Weights of a small audio captioner: batches of 128, trained on synthesised sound scenes: up to three everyday sounds over a background.
Rows from block 2 of the audio encoder of a small audio captioner, named by matrix and row number. Rows with one number belong to one channel. Each number is 128 + 32 x the weight over its row's rms, rounded and kept within 0 to 255. All counts start at 0. Numbers have three digits each.
Before each channel's rows are labels from the 100 clips, of 14976, where the channel reaches its highest value: "responds to" is what is common among them. Only what is clearly more common there than usual is listed. The data: synthesised sound scenes: up to three everyday sounds over a background.
# convs0: first width-9 conv, stride 2 (encoder.blocks.2.convs.0.weight, 96x96x9, each kernel summed), inputs 0-95
# convs1: second width-9 conv (encoder.blocks.2.convs.1.weight, 96x96x9, transposed, each kernel summed), outputs 0-95

responds to: crickets
convs0.0:112110117158153128157090192088082110113118120144029053101156134121094162126150146102075139143124074145128124098139125108132133213180070147100127146135117140109160155150168113089112186179077111092155135140137148126129095141149126084070114103108098126119149069111163111100136158164177109076
convs1.0:087049111153112152134115115093134126144167141132152144125151139125140106102137140130121121081167126150119100103159148162130162136080097217115143175064138112134212155122164080141111070163091118137082131131170109198148180137148127137182138092065105155132154105134135086135136112121087169213

responds to: clock ticking; bird chirping
convs0.45:086187117054163220100108158103115125108132163136120085109172097099108100088156105082095112159091112120107143126098154087137091166138161119106127091110116151139167042163097100106150144124126066100133161099150065122093152153120133150143188129128103155165117124106067108205127122149092129134
convs1.45:058163159115099122208083158129143112114145169084108159161062140126078107131088107100109132078103086061094126130194154148144153116144174127138123092158109164140137083134125178134091125190147163142132173133157132166108119099205134085099161084146184126109115105141139136182177118127136120113

responds to: bird chirping; first sound: bird chirping
convs0.8:191162157123121186118135157089179183127108087175110132110110115131092124152098098158122064116202154164116192105107108129116112120117141187126120100130154113129118164148120161131159108125145134079098104128136116175101085171119118092172225070111131066122153173179134148188136137110100095115
convs1.8:097110123065132138164117151156096051165100131097109175079106176142078097117151132142143054136166148154116135066111124121152078099132079121135095106105105147109095122126107112165163151134136102121113163105098166087080108127125127148124207046090140159161156070115093109081068144120099118098

responds to: bird chirping; background: none; first sound: bird chirping
convs0.79:141128055078110111092095158141076120104114137142125066146182138102109176127039129081171124106122137112090133094149108142122114105098147157056134091113162123099113074117129057113150077147140103134137163102111146163125099062118139117151199104086148110173122107134152063081109135086113100137
convs1.79:106158150178127141116120078073156133136133088128165188090148126116178100095140132062153144139124090104122163089099127125126154140106098136145076133142085056131149100101133078167109089165180089098127109163195164152134140171154167151124158072104102103044140151116108093165168122070087141119

responds to: glass breaking; first sound: glass breaking
convs0.57:130175088120121103136102114174135124164094102100092114111143131099124106112152095093084161206136177112100127126122125181120150142103110143072100038146083170113081103194124065103121119144092157148099091120093100110126108119164152114101097081145127133224137140158168134137157079147107066139
convs1.57:126135114142160118121156118141101192072087091140128159080182115112118122119156141159094061133064125141142077086128084097193055106158178134080113123169154079110167164124135110123096122101133136163056148179102126155098118144113091090165156090087101172128094108113117160125112090175122172118

responds to: fly buzzing; background: none; first sound: fly buzzing
convs0.93:132151158108093150115129119077140160121097184090078093205136118116131137147104112149199123115096126135116117118125194076115139187122074095103098181132159132108101147107107154186168127163126061102136143108057147127153071152109127113122099122102108087054110106102125102111087178187097100117
convs1.93:136173094148108123142108085160093117078102160119140183155119118144209026079097116120182132147141111116127144086133131144173121123104098141116154129084077119150130132174086122121157139126122150136120102079150154121097217135185169129116101142112138174153108145113105121107201161098181064106

responds to: barking
convs0.50:163118157177108090085152216140116100135150125163111123118148082108111075107093139147148144073141123162089129140090187153098119097087136097136088165155127133091126093139125114118122145113103135084140115126125105079122166060051131071140152106128163042118172099113079133150137098162049112152
convs1.50:104123092124124161134115144131146134121155114103122167131116111097110125113109137157143109174077169109127157136126104180139060136115076103087061065103172081142154151115094120087067137056149151130189093042102105095149159191134158072122082086086171140151158143166137100111131128122160167140

responds to: water drop; background: none; first sound: water drop; bird chirping
convs0.60:123076113087188166124172129076142127149067079158170131114101158172119153107118095114137153183099108115096139126081090185126094064128130109095102073108109050151164092144163163114127102118162175133164114105122140089143075116075167180085111147146132127114137109152122169169138113145137153200
convs1.60:066146125125073118072115106121120125106135084172098110116146206145081148130102091206117119106139167109129134151079077066165115212075126136155130159072150149192123115168150131166107078163124157143124149092105183076158115125111127113159095105146103092112106110114115161156148161105088112140

responds to: bird chirping; coin spinning
convs0.80:117078112179111071117143167113116092140180134120153133081129089134088169168054177157138090115109100095175121124139097135084109099163128177152160156136109187128129123101080110204135147109099096119111131154118105114137169097126158133198139104101045088122170066134109097150161161158160105116
convs1.80:092146092167106136084091101159099127072129116131066104100080144134096089122132119125146134163121122165144105169102142158075112096175160086100081210105098134099108128110215101099136118122079115145207130146090124152124154157107123161164144105064100104193077140186130105130124128106150131092

responds to: laser zap; background: none; first sound: laser zap
convs0.23:100139137142139113131112121137087120169142092158110102181099104134166088149103147225105150106159178107173115065099146146156171106133127105120123054123134116160056140049138085174144190082112174107147120157179130173133112123149104195130149095084139138130111157137094107081089102127136105113
convs1.23:163071135106179131153176140105120105153095154116144115206050136159149086122130154144064130095168132156138086149107123134147141210160200084147100121112163140159093096103109146087106126107108104119110106131117155127136096189085101102152049122161120077115129087153091132142152122147145065153

responds to: bird chirping; first sound: bird chirping
convs0.76:136115101055166153152158172108160152156133099109130125113126123124116160172097130126094093156073153062123148120105129149145182065113141133136119101148096143067169093064154052114092112148102124150114208074100106132137086129149120083124166127158051167117170125123099164117191136107113148153
convs1.76:160108146150138123086108095116148164143153144177138116072127147137122109152126135168150123103165132179110133124109060134096064083156118159196165132069067111125143095054123134111104124116152153089104135171142147095067137170108089145179164105142116010128116130118070135152153140135145119094

responds to: laser zap; background: none; first sound: laser zap
convs0.46:160101140109112117131126187105133111086156130150110114129134094145075080200119102093059102133148139112116144150135139146166130151169144130110083199115059173108112119147162151068136149134123106097132147077091139140181094071118163134106153152168150188093154166062195106149104142114150194139
convs1.46:129111117093093156133148115129111097129134165129057108127125084145124108138100120091128153116130106129108073082129247079157130057137143116080119135093124072112134151146107185138146109137140137069123196181055102120136184119122178112149183134153121071087131157125140068145127104114134135103

responds to: laser zap
convs0.66:068142149091085114111091193217083146069134138124142115124142175160115097100120148136128163135123119169042105093133127137076185116143106125172170117132123180099054102108115063117145135024146122090166158106139130157126097132073111111138104118126108119129137124141132096141102140111105104159
convs1.66:169126145149165108122123144136141105141125139142065164119125140136093110125139112133137144064143128119088135125180149148146169142126178110117134112135149142186150113075054137090091131014183122073171115157119154131215187140101084144142088145147043129121176123164153135142107156120108158107

responds to: clock ticking
convs0.70:134126108135095145138141073193065083096114142109148112103149182060075174084124153107140130162121103088141123128078130078154112094141114092077192097158136127169140132117136123136174120121119113202113131140165113119116126129176085104154168182156135119130113195119137140148133142119201042094
convs1.70:126135107154140103157159165131116113144157058154155081119112123143100128175100170089133102106125115148145123138097132122121073114174131201137166185161100105101103184099105059117161103111135104055108153114166215107152088184103178116152156057118116152145133147131141142128157140096050122134

responds to: footsteps; thin (high-pass)
convs0.24:145127163161076144103145120160091153112091108126150120106114069111104093075089121085110084095106102148173097102191117125126194084133120110103119122099132095123100166127128125087091084143066117130068078078130088139111126137120150131091163123089065141077069159109134116175112090133057124063
convs1.24:138133172120162153161077136084130129125149106130179190132116130052138178077090145173130190086159114101143063161134132111131126129130147093122153182148093141115206143070111145139125150155076123130154102081098135109148152131174108147095163124120217114165145107131158096083078143076120158133

responds to: footsteps; background: none; first sound: footsteps
convs0.20:113141141132048138163101133102099089157155092175055158135171162118115139149097181165108102148159165215124152170135111140069168189122136161156152126124103114145127160102126169101122166093180144142142151150128088131101078142129136143190130116162131191100175111125085125097153137074075142105
convs1.20:183142107119106148127073125188140099095101174160124123082164100109099126144081204091137147128174128134110156170135148213106183142156147188121102124127153167129122134089087152177173130107096141131128130218076078163144124137161104125159141056102130151154093122148136129107135088119180126150

responds to: bird chirping
convs0.91:144104085126128081119101111152104095115132129157151091125138077132116146136085087135153159098126135139146070114094108144123181126185109101164146078142050084131182173103119162170163110190124172124126163144146157118207135053147132106132065109177146150095135096091119104113136082197107088135
convs1.91:151153146100162155164162071175100172146150147097170147128139051185102161054146119160140130167176121148141157094097105100094106181188062142052102133097124099149141134137136127152075124202114089146148131110072158140112107163084124148097143079084125123142125108108140141132094141114104142163

responds to: siren; background: none
convs0.9:100138141131196081153094092150162123098131138136125182113094141129139171114155150109026183099037106144115116066120105083124092115160099129098155140117135071140134114133145111106070112128065134095101170164125043114088111145134091152145110126184148074150118088143142114086108125128131111132
convs1.9:191174177128125092128118116098159097145143129125158149204213113169142092198147122166136125119135171158143148064086130134117170161111154120113111110133143132141150119092116110106076184149113118131126144106179130079124089130179139137089101161193163110136176120101097162114171128077106207111

responds to: doorbell; first sound: doorbell; background: none
convs0.64:159170086203068104084128192132116182102059145140079113137040094127142065135147122129082091106144086142148192182138128142131128097140104124133137135156108180177118132085097084117128137169129095124108078154131094191160135123107107172122096160115117102123156176125110104156127109134126120170
convs1.64:063122162091147131161160179120167126157105092137069152132108156103141127094140127110029191101154091099145082084147125152120100090101157105140117139092130063099129138149152146138168137123079098135070132105107137107043145103102075153187091106124161112136095116172113118142113128120199101149

responds to: siren; background: none; first sound: siren
convs0.74:165189163146085113138100080140102157079141113136145153165115154143097105125119091081160171059098113104127115122162092152134117157086154104172101137090151102181097113154108095135101161114117155141147206103184094083105123117095110107129126097094089096062067115188089092123158107086123073100
convs1.74:129115128182144142097149174115138161072113077187125104167155131127141088094092140188115105174111153110091099083167080176121140151158168117072130100145152175105134129118152129148118093091154136084125132079162140061095150167115113160121152163101178094124090140189148146044101158144147188119

responds to: laser zap; background: none; first sound: laser zap
convs0.89:138056134166128131058194172121150202096092126152104106123091048111113138142125102115130107130149106094186076182124113137154140138158133104116111144126099118129117124087139098103177180099148150178141180150108185128076099145175086131141104150160129129112075084140112098102158165175110184119
convs1.89:125095145092111107132148130112081127124113139129129108105103058110113148146147126126105078106090151143103147087064115090190113073072117139092078157145080149151099180094140160122170172092157167082064149100121155080117152131054160141140077126136121134180054148121139123128064173144143160104

responds to: clock ticking
convs0.22:117139097133155114130082096145132053165129122066146173117122148124152197168160183137127065112125115135124142101127113099108087159116171062089099149118083115129162107130140210117101177138130117162180119047099128149122186132093097107082124148117059120137110063102138108166141121110157111154
convs1.22:074177063110177179086152188097141119167128163152172135155096136140133149168141119094137110067187105084143106158138068130111121112112078125096154143134073140069140144094111161147084111144091143095090166148107117056097100146183100106112130065134102067091120140102147139111154154129118117161

responds to: melody
convs0.41:165118103079161141116141138137114084140117129119128081125093081220098109173107161124137056097179093219111130189084134152148151111177170112142121119143164158093153120161124130123174142112103167146158107118124029119151092075122117105106084097123127115133136142098146077171166132142118135095
convs1.41:109202122133128165145158103089165096077164155085162185201160083152167099104111155165165173124141129135121135148129165151118160140166140120069096119130131090140094138137111159152183123132118163088170176137115128170173080125105085108137171168103164099152078064087124073080147141103109108141

responds to: background: none
convs0.6:133084169159094089120145148138082134154108133157150177105091107131181112061102131115086132067124145155099052135157137153104115143085114131122106143090101124098186187143171124083166115148094105136129159144132075133134092121105115209096186165047151111122096172136139062119131139122131079133
convs1.6:162109173156146144133168080119119103156123140095123141130130143154108121125097179095146109161104114101146122138112104085199106101038136166083157112172104102083053126052143109119123132154159131124105101074108156091120075074179129145181193086064110099097137154156138155120114128163090127144

responds to: clock ticking
convs0.37:136121090084104086137139146108114119146092087123090151116138079115141120207064105101116113149127125126125092101128067098122130094049072204119181164095072092060127104082082119100147108146121110132070096143122113119096094099113156173163131144122075185102162130102139123144130141168100094159
convs1.37:164118133181120125163078176139171051124167098140132206107088172088105087147141129183152113093090149130139091120119141077118152086089117106112074129106083145099156174163081138138102102111134146148118108187079112133119110166135116125143146140140142039131185162148150088177083166146145112111

responds to: hammering
convs0.95:106164064157101069133089109198131158160115124105049101049111131110133117114132126113111138165107112102138058117122151121159100108166112168128159118149091099164145145139173161071111109121050108146068156183078109119109084140173088171167132159111099162165110155114143123123079155144119121114
convs1.95:138090169139127086149183075169164129161141100096104137133143166170092074143156193133132146133120105153131067120132106075096075129136158185199156114129104074110200151094142142132091133117110132169157127126109194102138119177104178172114175119130110056125187147162122139163089122129137116112

responds to: background: none; hammering
convs0.73:188066103151098161114087115108096121127153107150113112095062122178144080096108074134125167120083166140149121130150114125157140147103120112162113119135106107085096134158174146049079121126073148197070138181109071123052159075174164125119147139121143123096119082157103128136110111111107094081
convs1.73:032049193096114159098119148202182106116101116125129104092164134153039134117137122138150134118113063109104113144085153174150095119142133117158172170101123126084142084145112131139087124149126133191165114140103115174145116147133138147107141115089126087136192099105109160172153162106098168107